config.yaml
model: "model that answers yes/no questions on an image's attributes"
dataset: "simulated grey scan slices of phantoms with and without marks"
train_examples: 245000
image_size: 64
crop_scale_min: 0.8
horizontal_flip: false
translate: 0.12
questions_per_image: 4
encoder_arch: "convformer"
encoder_norm: "layernorm"
encoder_norm_position: "post"
encoder_activation: "gelu"
encoder_mlp_ratio: 4
encoder_parallel_block: false
encoder_inner_norm: false
encoder_patch_size: [4, 4]
encoder_conv_stem: false
encoder_depths: [2, 3, 3]
encoder_widths: [48, 96, 192]
encoder_kernel_size: 7
fusion: "prefix"
fusion_encoder_width: 192
fusion_encoder_layers: 8
fusion_encoder_norm: "layernorm"
fusion_encoder_norm_position: "pre"
fusion_encoder_activation: "relu"
fusion_encoder_mlp_ratio: 6
fusion_encoder_head_dim: 32
fusion_encoder_fused_qkv: true
fusion_encoder_bias: "none"
fusion_encoder_qk_norm: false
fusion_encoder_parallel_block: false
fusion_encoder_inner_norm: false
fusion_encoder_drop_path: 0.1
fusion_encoder_positions: "sincos"
fusion_encoder_connector: "mlp"
init: "trunc_normal_002"
residual_init: "scaled_by_depth"
optimizer: "muon"
muon_scale: "original"
lr: 0.018
momentum: 0.85
nesterov: true
orthogonalizer: "newton_schulz_5"
adamw_lr_other_params: 0.00072
steps: 8700
batch_size: 384
epochs: 13.6
lr_schedule: "linear"
final_lr_fraction: 0.01
warmup_steps: 1740
weight_decay: 0.007
adamw_weight_decay_other_params: 0
Rows from block 4 of the image encoder of a small model that answers yes/no questions on an image's attributes, named by matrix and row number. Rows with one number belong to one neuron. Each number is 128 + 32 x the weight over its row's rms, rounded and kept within 0 to 255. All counts start at 0. Numbers have three digits each.
After each neuron's rows are labels from the 100 images, of 14848, where the neuron reaches its highest value: "lies over" is the class under the peak. Only what is clearly more common there than usual is listed. The data: simulated grey scan slices of phantoms with and without marks. In brackets: how many of the 100, against the usual share in percent.
# fc1: MLP up (encoder.blocks.4.mlp.fc1.weight, 384x96), inputs 0-95
# fc2: MLP down (encoder.blocks.4.mlp.fc2.weight, 96x384, transposed), outputs 0-95

fc1.382:142164129068157145176111148116106119149067116144185113119132155150078111140138099144139115124146118127191113079163122162107095183157134160155118046090152120124128101121126155110078048128078161091055134127153169092153105150158126104202127123149186160129144155079135172157083106174130105117
fc2.382:144192099129083131115174155124127109076161158096095128113142143115155098106166161087111156143147193124160152159110106113148134154116173070166069082108064144110151181168153147149104173136167127133160053091146113191100111135108091153110089113067076113130110113179135083171148124112142083134
lies over: bone (57 vs 2.4)

fc1.193:136144175120072131122084138077078083079165137140130135111129156194069152080112088153066133139087155148184129136132118149084170149105118180147123099137143094100175101063106195142169172118171101073157170119167126118108129098139160070159135129175125122115122134132125109133141179165184111102
fc2.193:100131121166157191140079130221102159102059179130149125090149095125126124180092187113179156092145140176091102149170124089111084132111135108156126152102103121161146110133133102138120058103140183121135108149121155122131141157100117092130095162086133122112082121107146164081123076090094188195
lies over: organ (45 vs 17.6); mark (43 vs 0.3)

fc1.308:189123079110122089145144106096174167174132139146143206183095095127103108112151102091117157104119143163135122122132108124096074082102173181106122161118174065182176086116190137092097117086078095133172111118116052125166135113131103154138140130135110107103133079137163185116169129114169102150
fc2.308:118157128088123184155126161123133154164170115132159140139100145107123099053144175153059107062062193077136185183147105188096101125160120115121135121144109150094139112105119123117110155150108135163112140164156149076139192124107159117138162124060143066121135069172115138139114133145143123056
lies over: lung or cavity (41 vs 6.3)

fc1.189:116093145163156141073117164150156151075148090155081097113161176130101085160176099216113139108145109077145164110122079117123183100132125134166167109140137090105138140152116132130115140171136184083174062123114149096114071138126148094039108114150106133143092117171149088110187103126145154086
fc2.189:140142081143162140111149128109129098151150103063120158123107088137126121076170161197113153116099123103117158141098135092182090115080157144157125142126146139143126086151116096068169146066145131156088176156113114150061083139142112089100110135132123160078160130119080238151129138141193190121
lies over: soft tissue (70 vs 17.2)

fc1.194:177146086150065143163155148045132148148092172138172118145146058137088155114096171157107138073124117088110159135165129095092106151129206120182097097072077137136102100146137141126104184132074129105171144157115122170159134105102127163135145165151164111163101110138145123111084061142178149120
fc2.194:093158127114158120146141135036112104185179083149148150082108174081144103161116144146147095112137142169119109177154053052147131147132073091143133158130150121172158134071132077138105127142141163149084148160116102187095089169108100104161060129102129167115190147108116107156150149111118125152
lies over: lung or cavity (95 vs 6.3)

fc1.159:096127123148133106063090127104150129085092157112136138179184076120172115071178162069138165133093107128154080197120161092117122170075128132202138117078144147123142171107134116097097126156153135047070182152118140116178105163129157161120146129140116092116155131112095128103170097180157110132
fc2.159:100136170105127116214117166122118110136129093133141083038111119156045116103116114131132115118130157162081153078104131132144143140136117137143136106180129109159182105160121137173212148107168120153095163145186100167111106085125072112160174126087136152128121118082108181119118166052123136094
lies over: organ (50 vs 17.6)

fc1.335:068087143155109116168158057034134126195124127150150141119109160142127098155107056165107100163115093130092095171068137173118139130173149103139158132116095155099174134172138152125137126161147114133098127109146100111132156096063210132125184158105147110150114124094148082169086106126084136156
fc2.335:163155170107152163145121069194139111105177115160114160125144159126109105146151117135133096167151125199172157108138107161049097111062084096137137142130149066107112153154127139058157096123087145141119112163110131086148192113082134132108086131169171173124097082171132133060088124160150112108
lies over: mark (52 vs 0.3); organ (48 vs 17.6)

fc1.140:203114125129159145038095151130216104188180129147169164104164105071158123069165139153140132044132148090110107105121098092129179171126146182134094094111095148053070160097124178129121144132117085145123113105104127143118122139134130110122129131146161139134134156169160120151130138106121078129
fc2.140:062189156127084126191133154118136163121168126146118090100122169102165086108074091065114127083128144166108123172124066126103082116124080132153136098152183075150147144111138117156161099120116166131139097206141096139154127150114150159116124188065144133120078058106146122120118139144191169131
lies over: organ (82 vs 17.6)

fc1.317:089104091131120150087107156154108134111182098148128163163186220132110134121180089169093121172135189117175160180107161105134105108162143131159147143080113067116095115137140104120131123130158200079114081108148089119121092104109145139128187109111106113086126130149140048119156091071146089158
fc2.317:107121121186110151130179131110082137163162156143169092133100070122144107106153180134130090121170108116133114096091105086102050113105208148149137070115084142231115098170095127145143088098082153130141111122096122160048126128174161171130139149109126124128145138149153176137127125074151162116
lies over: soft tissue (63 vs 17.2)

fc1.376:129102130164078109077151147152114141101130088168158137083152127166064118128124147218110108136169116125178136155153141076130190135154075113116159165096148116103124141091170096123112076136169175079132124103137146111118108127120082127020155196124135162121125119133163101097120139140175125062
fc2.376:145159154140115120117132172106126156165125093110128159083133123140149077092172133165144165094074143079153150189116095173123130123135175151142166103078104184178081101165118117118153105107057095065138103115106076160068090093173129118088133147145152180082135139074173164141142156115123114185
lies over: soft tissue (71 vs 17.2)

fc1.276:141189059129110091154067126141126082078132136129097129125112135159124187121119127071157111173097151155117107085168153106117148098139142138136161159205142094140170170136128126132109148092140181125079110104145184126036093121124136067129133164113139112122121139164192080086071167160115096121
fc2.276:171153188116061180071181113140097144177106131112152143139109115112122102130131153125153151076138086135111110151088081147168089125073105134050105169101143143123123152126123139130115104123147123116138107112152099128186192149157136172151074088116078192162133104046090165169146122113122160177
lies over: organ (44 vs 17.6); mark (29 vs 0.3)

fc1.364:184165139136115111102125172103203137181127158159079144073179182155171083158127159135105112149157133089161167132141175139155136116157128156138091140099126078151131087122159147084132107100152129039159154124110089108128132112112119065133091075135066097152159169111076079136081124160125147106
fc2.364:082110153177171123097159108139081145111170068081112118152183063116120137089133198153138116169138106146095089142181134092072151080071143129136165145155086153144115099116140132135076132145104135171104128114079208112106148138140080208149127141171125138096164136128090122155162113136161095095
lies over: lung or cavity (83 vs 6.3)

fc1.244:175133138137119109137104145164166099109207024111076153114086114096134102109119132115152179114163088174144126122121143104120112174145160144155211138077094174101084103143123120149122051163160125098157138136116138111095069120166114065133123128162178167108134149171119093073152129144106129134
fc2.244:095134096117110139084127185108113100081136162104107076191170121143120175112170140114117159119067107129066110104170050138123163153148084137127120144144183098122107144143103150110196161076062126138079104171183104112137141153125171160137089189165172092166121132119150157133111120164134152089
lies over: organ (39 vs 17.6)

fc1.282:140065219127097179105158160127145088104196059119139135127164150113157130151141104134131164117146067110157157114178138140109065102175153123072128124115117151149115124163124085128121080120125107100171110141073079115187175129125176136135149061156109216132141101103150109121106113137097121145
fc2.282:079142085121120111127153141112085127173145151116055156111091169186067147131120126150118111110155165164078096092153155100129151148144137115064144156147123072147114131141161192161130143023111088121124171162115096142145189153076063090131140165129127170144146162148098105139111168117092153144
lies over: soft tissue (57 vs 17.2)

fc1.7:155112104153132128168158159143167132118106124119138106143144130184095105160123126167071078121201151127099116109072122101083134112100127131062104152106123092142127054097115109150110122153142143088152075182140132089199139142113145162176180119134184086142172124122094077039134109178163151108
fc2.7:117103101141120160087097162133107125186109148148074105137221140098176163134095142095118117120161166165155157133172088172209130124100134147125077177139176120144102141099100157144171091123147076131115106111144112154140105116138089131090097158128072114094105111139046056185146166141131108140
lies over: soft tissue (55 vs 17.2)

fc1.223:096113125144113104110082109152144114039119141174107110142142234153168077144155131145179160122155177095136117100114075155131168118152143081076168133107127048066164114146122116181157148136120148135103165126154094092170123177152159114115121107152135106132061168108117104141132113092119096167
fc2.223:083090087154116125134105096100142148127120113063102168061116061116145126084121135213155122108117152189116074093070146159183144162088132134107081106141141133092078161124167155126073100119141135134123098158129119208144177182125121109131148144151100117145150127113112183139157165155133192104
lies over: soft tissue (39 vs 17.2)

fc1.266:165133156127112097143084111168181123145145146169134125162155092132128149190090136111121103151103138088123134042121077135097095086134171117112142144076107153154180141202130104155112127092154101176133131073137092099129164127148123153152136125123151114102171156164143165152056056173087125045
fc2.266:124127079114136076178081121136080086082182099113129168109071110125095141128186147136123121111180141134167164111118169126105116135130128141136125152167127039138132109173171117116138142166088135133205209109108125159134059122117093177168153176136154108118131121126056108150117154139060124131
lies over: lung or cavity (30 vs 6.3)

fc1.293:164118155099133096120080119086174115095137146080148146140119172163145139183088110115098168147164133125164108109094185127114121090092099157160071150162072126134152063153129105140094081141144154148084162118166117085122158159109076071184149048164086115167177148144099157160160155148106107107
fc2.293:137179085101104146112146131084160076111150088103112138197180168124069121115183171028120117138163131152118129129202166169114087126111118138118131147156167128138049128151132175093167113146094111158064103101136131131081128135138104136112115091158099143104163135136081117130155196153112134162
lies over: organ (83 vs 17.6)

fc1.358:119122077134135176122139204140164106096130097148081156141113142179118073158107108142133119154123167134160137154125096140136140125188109101124114164122097072102139080136136176147088125157165189130158103126162107098093163160094123128107163109099119154000110118115128131155211117107063106134
fc2.358:101197160151127136149096070111154093184068158173104172106120103139107165106154139131123103110100177137064181080138140157130132112093185144163099092180172127144081143137139148143108159092062133122065150138125139124147092085123123141168118117110149100213107094122145144114057101119140174119
lies over: soft tissue (74 vs 17.2)

fc1.274:205124139130169123159161085116141166165145140154166131056152110145164097168098065093134166169105179145109123129140166167100122082120119100142183081130077118121184135115162135132174060162133093099117113100116101072142134130166123112090090129119123105098190102135080118107104062167155169116
fc2.274:105117134046145173159102181160093129113124132195124117131125125108130143161161091143144135076174075107155154112096120146161116118123110122129103174158140217130067156133127102100101127083144213131130093151164103165123172112134140121137128106130106129096063116113149141101189155070145044103
lies over: mark (28 vs 0.3)

fc1.279:123094111111123097096143194203124154124202089153072170138160113176104091146178104146083085083141157128162132164158144114128105136164192116099102159152113056117136106138212147135120090181125153135163125104133158106118103092106117135127154070066134106110149098108087132160131100128124111183
fc2.279:090140186171168143126179145064060154139179159100158153108125112162134187096095158120128104100088161140106194173093102083143105109084184132168111133156129102138150096146110128085117144161131167135122168117059134117062118130095147187133089124174113110142124067128086107121161097098160156121
lies over: soft tissue (78 vs 17.2)

fc1.327:107138143088149135105133155127112132096206128156159132109173155147126086212138082116084096195123140090178119108151090097162154107153168161154142119120118128122113097100095119075147146126178192102182137135094129123120124111124121075126146081115044149134089054166124099169135165166091118088
fc2.327:143144124120108199175185109157111138107104109135112103129110161141108073114152130093111103125163153116131149127069093158117129147088132153165144107135095124188141084091177190136135104152078084157037168153161096104139074128112150133079144133088128124123142126137105160123086171084085187212
lies over: soft tissue (86 vs 17.2)

fc1.86:166168136110097091148128172105123107096102154115116158155174157126142158083083119164075180174082101093060201132118142178156075133139095103111109135083116132112131103153154095173129120204141131122080109175153136109164151098111158142072120113148157102108095113168174178121141096064149089152
fc2.86:089137164150174106170078151084099168121184108165075192106068052091102118173133111136185111145130114103107076120124153133161129116130125128110120164120117125140086120152096166091136174164173052107097111128133121157156107152175089125089129118064148082138118164099149157136131145149158194089
lies over: organ (70 vs 17.6)

fc1.258:114116034130103106072107150144141135160093167146147123165174107137181151102136121041165124138123168128112161145145148123117156190106140073115175132148084151122154110140117160186109113147033124129166100148094110084124142189117131136093114108121139155100058121070168161135074126132140154123
fc2.258:115078075181147133143098141122151138154120154087104158123091120149113092164127128145126121131092060061170180144132094165157102162179131081114085085071122161155084147168128112179169148093152098182107171129071138152122134106118096191125118184143098145135171142121112178119092128111171068099
lies over: organ (59 vs 17.6)

fc1.154:137102132134130169129127112078132173134220121120177148076180104061131126115160109114141149116106172133124095129128175134161097110213166189116138051101091114152131102124120165146116110161091151147078176152125151101114141140094088093052108107141117075113136159178081114154096105163128120109
fc2.154:122162119135128162191169181127127152126081049103164043208087114136128162112064124144133149148143074160144176130137093118154121107091114135131136161175117148108128152135146064105102124114155161146086106161157145123067139086153137152121142096124149081112108084054150150092182102121133162143
lies over: bone (59 vs 2.4)

fc1.88:140122120143097146105109136104193160169109072146132057158128159136148076069094091150112139161138190149103232181133104160088137134141085116101157163131139113150159138113092122080133162181138206128153112156123163138105103120108073144133134096114089137102096060095117104082139136129128102165
fc2.88:089048167154133124159079069163115136136134145146119152145155119072092094128157097114163128109093083162125118112168063105166137120131143208179136112113161149168115170162173134195110145131092119136101154125137179135127119086121200106130137104111139095126114102152029143072095135148103111117
lies over: soft tissue (38 vs 17.2)

fc1.201:153134132136126106101135109087210135092121160118165169112135082156177129089144101084189124108113095172143114175122154139153099091068114093200143113132123126164116127166132134060113144158139192087109130161136103126154121174196126115108180160171073104131082118122115134070156118135074070113
fc2.201:143101132101099136121135148136116173156174144144182115137134115127098140098166138130146161148151147053150137081118124127150142101168101116123120130136146166122186095098126138115150169138087163088187115125198096135127100112000093056153154081074140116139129184134105171129062168096131128121
lies over: lung or cavity (38 vs 6.3)

fc1.357:129151097096088107149146109194174061102150111108117129186165096152143097081058177133142172068114144139105161081127104140148161092146209099105141175142110134106139126119081141124113141129075183136130162143137173079122136097097129142112095177145071138095149112081153123099193123143183129136
fc2.357:115168110098191149116098131129101114163148171118061149147184170143120147091137093171128153166113153152104069064125110177067128110080089099112106134186149086068076136088077148121170157164128047129111146144133146167106114146080125126157122182126135115177144149137149123140108146133170142079
lies over: bone (26 vs 2.4)

fc1.57:148110133120153077067102134104070126149114141157073109068102130174104135113100116175131167081160084205134099128125154074207150133140184104114128112151087206140140127078146100126146137104159126151103109105172073137146170171128154122155151152136111175157153119085141103107077109184101103136
fc2.57:143133160114128156065117076111128136123124111158115081141162068122099121159143127113168162072157145097159179163119111172119180051114123157182120161184123148113059170112159134142105140169115087130074111164119152099077121132145106082110101128080148060144115104174159138095203146157120151101
lies over: organ (69 vs 17.6)

fc1.60:085150151129104129111032045079133120136077145163153113200135079166133148199153129106107122102130127119112133079177179175100143127105139126075116127094130117161176080135159116101129123192117171131145162134100128140178133084114163168094118084122105131161106157148119165094109145103140122062
fc2.60:127172128188128109131165180143111145071156072143205126106180097125145108125165092117109103127099153132108086095101112121126096119095141114168156129175106104137088159171124151143105064114083087114060179118098167124091135134174118140138175195141183114175145134116120060119152152060138112144
lies over: lung or cavity (46 vs 6.3); mark (38 vs 0.3)

fc1.245:135102082135106127140119089099086156131094185144119103110185109161136087160127161152125168133118090157120110174156148194156115152147087121110125157132158166160117186194132130070185078114119172149131192082183103101139197088099139127137123116103121130128108138128087081102074121137108122041
fc2.245:126169156119116106106133154141152176115130095136115138103074152132160132104163080169118064105140149152145135137091156130116083169132127121104070134077079122077098113186101177136116147124166061123113077138111139062197101119166087157157120186089192132182186135140147122141167133159113077153
lies over: mark (65 vs 0.3); lung or cavity (30 vs 6.3)

fc1.148:108110072150181090100129082114177124143144121124057176169192085077106119140164121101100156088104141129107142202152157135112124114095155163082130171109109140186150096104128123142130163154151140107128067131146145090173159193102105116131120065111133189138111086086142071134182160144113109112
fc2.148:071092130065154112115140122101089127081145117134140154125103174178155170122096139161123115140160121157127200107178140134178109039124137162137103123126117059169128151122143115168110113124128160136151093142097117125169098158114145069222104167129110041138148144099074118153095111131180122135
lies over: organ (88 vs 17.6)

fc1.249:107123081103066117136112145084149106142075132215097139121127109134103125089110167104111124068102199146147117101185106099121123131141172145084119103125070102106120180139159117184180170164102119176133130066113130083080153146159135110105166134202168158160162128107135099079167126149101149135
fc2.249:147096123142084195127133141118098112137128109114158135112190106117108214103119130190145075082151093119158136120122137087148135064148097135055097119135146120194176166104103132119085135093096146142045088154179086167113094146128142133137147133127163068128121128137152140167112188104145183094
lies over: air (96 vs 56.3)

fc1.341:066159156058161115091110117127120207133160131103157079077109148133153106125103102178096177116121148153126103152127120148126135162131091138105144133168081067110147152140212118113167116106119126123169084102152137117101117210143117178128169076148100167173072112174096101082110133091148106141
fc2.341:124151185159123103136094089145167092088096097118161158095140096166060141151090094075185107147153134167127145083096099103176103151169142103182058151069172185137121125127092164161123134183143069136115117129115124142143094149111110112138104148134153199093176118085178137126105110100104144089
lies over: bone (51 vs 2.4); soft tissue (42 vs 17.2)

fc1.333:180148106043085119110137126177107116165090136188122176143152124106099133147182126141119164163157130086146121093098126106125132109111083117107077082116136151146167095111104173176082138133143054190140162047088165091163081167110107151142160120091101127141156163136189097139135149148149108126
fc2.333:174132124132157114142143141191121122142153151058093093089102135139121156087127180120092157151170133132142117111091171130121111090168174151122156152194134138080135077213087080080132128075111122116145151167151124155143134123108125066149145158134111063136065185133059081086125151125135160121
lies over: lung or cavity (42 vs 6.3)

fc1.64:129125123139065129101145180096154107095118074162131133056104153132122139070185156035157160074144136110161137133119146119156126133170158151099145072148139153125119129080120125103058117150137139097132138149204108150125120157085117188107119188121128133133094086134083129089219145137134139158
fc2.64:134160165088174098161122164084174136155106086138097157107128108158100143124136138144074120201121115106046101174054121107121118093117130160146087132092145153093139097161084096175129123106159080134086206136131169168119073135131185136111124147133167064124125148145071160142152129165145166117
lies over: mark (53 vs 0.3); organ (38 vs 17.6)

fc1.209:172110089142134082100127122151136129157134113120187123157151123100067132131119103106137123163155117080177158140139100124170105097158149160099135116066167047110096109109173095171117190137147123163125149202136148120159119176114125139104148124051116073181143149164139085123175143064131093064
fc2.209:096140126130137158127158107131071170172118144130119133126097086085177109172100132148158090127123159100091096113127105118104104066139141050140130164044136151138089128150153140119201083105123102206126100126079120110132136156125149142131151180174202139108097071156162141073148183149160145106
lies over: organ (47 vs 17.6)

fc1.182:128156186093117185129162143092151113147129190151133100190128124133168105120141125104114109125127094140118105124170093147152092091167050118118176155092180130100064117123068112122109175215165114132114102105109074131119098127174111136129123117153129189159122116063088107116149095130209106149
fc2.182:129128129067122139131148116131138191115132109107180172113137086174134218167146087089084176107128126128150100111114117155053144068084155180156109114060107135108135189161172140053087154156083141103094167091141126176112155149093124135105115151134135117123119156145140105097130165138152086173
lies over: air (100 vs 56.3)

fc1.36:153169131110060086130117070105176137083129155131160114106167158101056145185142173160165159105095102109057152121109167180113110085102091122108121157129117162145137126109110118153139155122123121088129122123155109149141076086137154129100155107187051148164102079127185171208163118136113145114
fc2.36:138183117077145165158107194147104126125120133118091137098087126128125112080115118057109147125198158151125072145161120129075121163115132147119095161148107075071086133137153171084168106166151123137112108128128137116116187097159088110096092107120196144155150108190118082120206134068173107139
lies over: organ (66 vs 17.6)

fc1.51:128065148151114204117096157150144187099142164160144136181158159171100125151128085171090101119115147126109174143165087070127165159171086090160116142096144076098141119093109108098113110089159183136167117137160110149077065155113158074113102128130129084194116075139165117129142101166141135084
fc2.51:107131114165185128121124144119145128121111093083141117137108106084132145079143070142142125163168146096141110165156092174126081125127177104210115122106131102148156164175155129132135131092029082112118180129153131191057133117154115118106195183148134115126131069116065170113096126087133112169
lies over: soft tissue (95 vs 17.2)

fc1.138:136110230156118139121129145202079092156113159117234145104144090107055120131115120140105115170123145085130126142139096151111077109101108086140138115129110144101189121166174173140143121173160148146147101144151173129116145106120137104153121133133152109088084136092172147131111056095100098063
fc2.138:152101111111162073155133150172148146089100129073109137120172148203120134066089166116128138152149152211144169125101104130096126111117105174119131132126087146169159106138095136126126121132150193138083089124094109119128100092084114082109120230135123064120116106152182146184068094161111121114
lies over: organ (51 vs 17.6); lung or cavity (27 vs 6.3)

fc1.354:132085043123143113116093132161129149140097076165118131111172138159152186116133139074090149165118061131152129090144126187133162130171084064163103177114092101163071143166149176142113067115115104090122097134169115197060127116133146138138118146142119147130155145114134073085118121144178136176
fc2.354:143135149178127153096162089090075183095172161147099118087126099168175180133088122174123143127120110151147179108114116104116036089142112121095205224122105061120120132125135125125115169138114139113143162131110150078165134163152088107153095152132109096107130131144123121126144124047114120189
lies over: organ (56 vs 17.6); lung or cavity (30 vs 6.3)

fc1.153:136126112114106188142083098160115145162141132150107083079135099170081155132128125138133145146185153101106184171117155162131089120159097101120084088165122151096136080099138152134144106104176074137151070088173083135166158114113073155163053145149124060122128124142161140115169108171135207082
fc2.153:117089072115091100135143101136070104131169138119168133172155104173129101112125122149145164158164136101081125160110122095163085147049109155108110239127119186167178065184148097106146126135186105110099180078078107137166124136144132117092125096155112144146150134113161180117140137107115106096
lies over: organ (56 vs 17.6)

fc1.206:110118148178150125137171144125142187130130069097127116175123166051131182142147093098136131086112118142160131155087119092075163078208159189163112063129116177148093093081089138174097156148167095152115150168131102107139160128133141166099078153132146115067112106125087148147138088104094151127
fc2.206:122140127099083115177107164117119075120102154155118163133032105183112050087089095174093138143194116132106192152135166155128085159099106121109111130126178119141109108163143092087204148113170194126105128106165151087130132126101152142130176121151150143166128122081169116080143120135106156102
lies over: mark (49 vs 0.3)

fc1.161:120072119117139149137110128160109104182102131088157133146158042072102123165116126144146108115188129158123117130104134149147069112162094157139107117136164077141167092161129148172184193130105139182143155176138102079152159121108139088171088140095089094113129137125161091121186094148147051064
fc2.161:158085141166100096182153090170152127108157135142118059133141142094097156132148175134084155123100138130132185073089094096169135120126111102111178123132088124129097148095128143156106094129196102099121176090125125113121124170151125197059173165099156179137131064091142169070117122134078123186
lies over: soft tissue (39 vs 17.2); lung or cavity (33 vs 6.3)

fc1.373:179092157148179144138142155113161190160127100108101089145179183130151119118177103091110140046110123097123128191133171149084110101172147148184159124121097138149064115141123123215111094133137103146101107117164140082163138129125067158111097137094104112134148034106103134133138110107136135080
fc2.373:133102165103139107200178122110075119114121104142164125145106098147069120122101114091090124115157148130162140183113137067142131148127079132159114128146092093098130095152128112130167189109166150134103049123225140094142155166117145124191126075132135103133134161141162058085196101109138172107
lies over: bone (65 vs 2.4)

fc1.46:101131046158123068173047092142131083139113102193136088112121134125195086104098176134080106113227176119102123120185142091098119091141120109130129169101124113161138099110071134141108119135126128150122095115185145118114159133112179127129124130136187113089082137163135171095149165119142098149
fc2.46:202126085091108158113172126107134158068131137084164134124133075153118141075111054113142113108103141133160063179117155127157134106130183143128129126159167121114128149139109119153126103096158097106154120134148074147117136086138078182163122174110090078108224119128058132154094161179132173150
lies over: lung or cavity (37 vs 6.3)

fc1.118:176132138133166139087115090131113094139139119189176101192152106089149137141098110106104199196104125097114200181127133071135064114112153166105146145113121107125158116104087116105110093152154156115079096150108108098114083162100135150069208087173151163109140105126152128189089134105124155143
fc2.118:095147118126159152161039144107158140124161144147127137048081128136110117177058124166115115128125128127122080108091057118124133147090165101110122135052139147189122132140158172134159134128092125083159145144194137157118116069161132170160172182175097154199092108118114160108109117108142135100
lies over: lung or cavity (38 vs 6.3)

fc1.137:148107108130149094134095079167145150157124145217144086090080077159144191110107100077097168125134098137187188125166107120117150184102145134123151181142073086123084126121179129156034103137066112106107137110109128168097111122134149160114143173169138116165144114112147130092114079137112111156
fc2.137:153150082121118107169138073133055169152158113144107098110131108085134116184120148184137180095131122079151120130128100128180094161159104112121186170099071132116084167100154102140183144127059076147091147136117111126104166190167105147174134132083115119114145093103173162100207098111127111149
lies over: organ (61 vs 17.6); lung or cavity (25 vs 6.3)

fc1.178:135106081139105144096156153148135199099087162163151174097091081148048068122141135090097168129107133140187111067095154139073101101115131117149141055134153163140164113129103177117140174158188166113188149120156214137125156147113137111143110119126093129111141108135107094108115079173133156115
fc2.178:128136085072113174112158195159164100140207145075083139140151176108107170105122125124110155132117078122117126187071139145189188134141094174100071144107125078130102113125115112150132122079124100131141129157145146121142124090145104182128124163166111069108130165143183103067094083099188124131
lies over: mark (63 vs 0.3)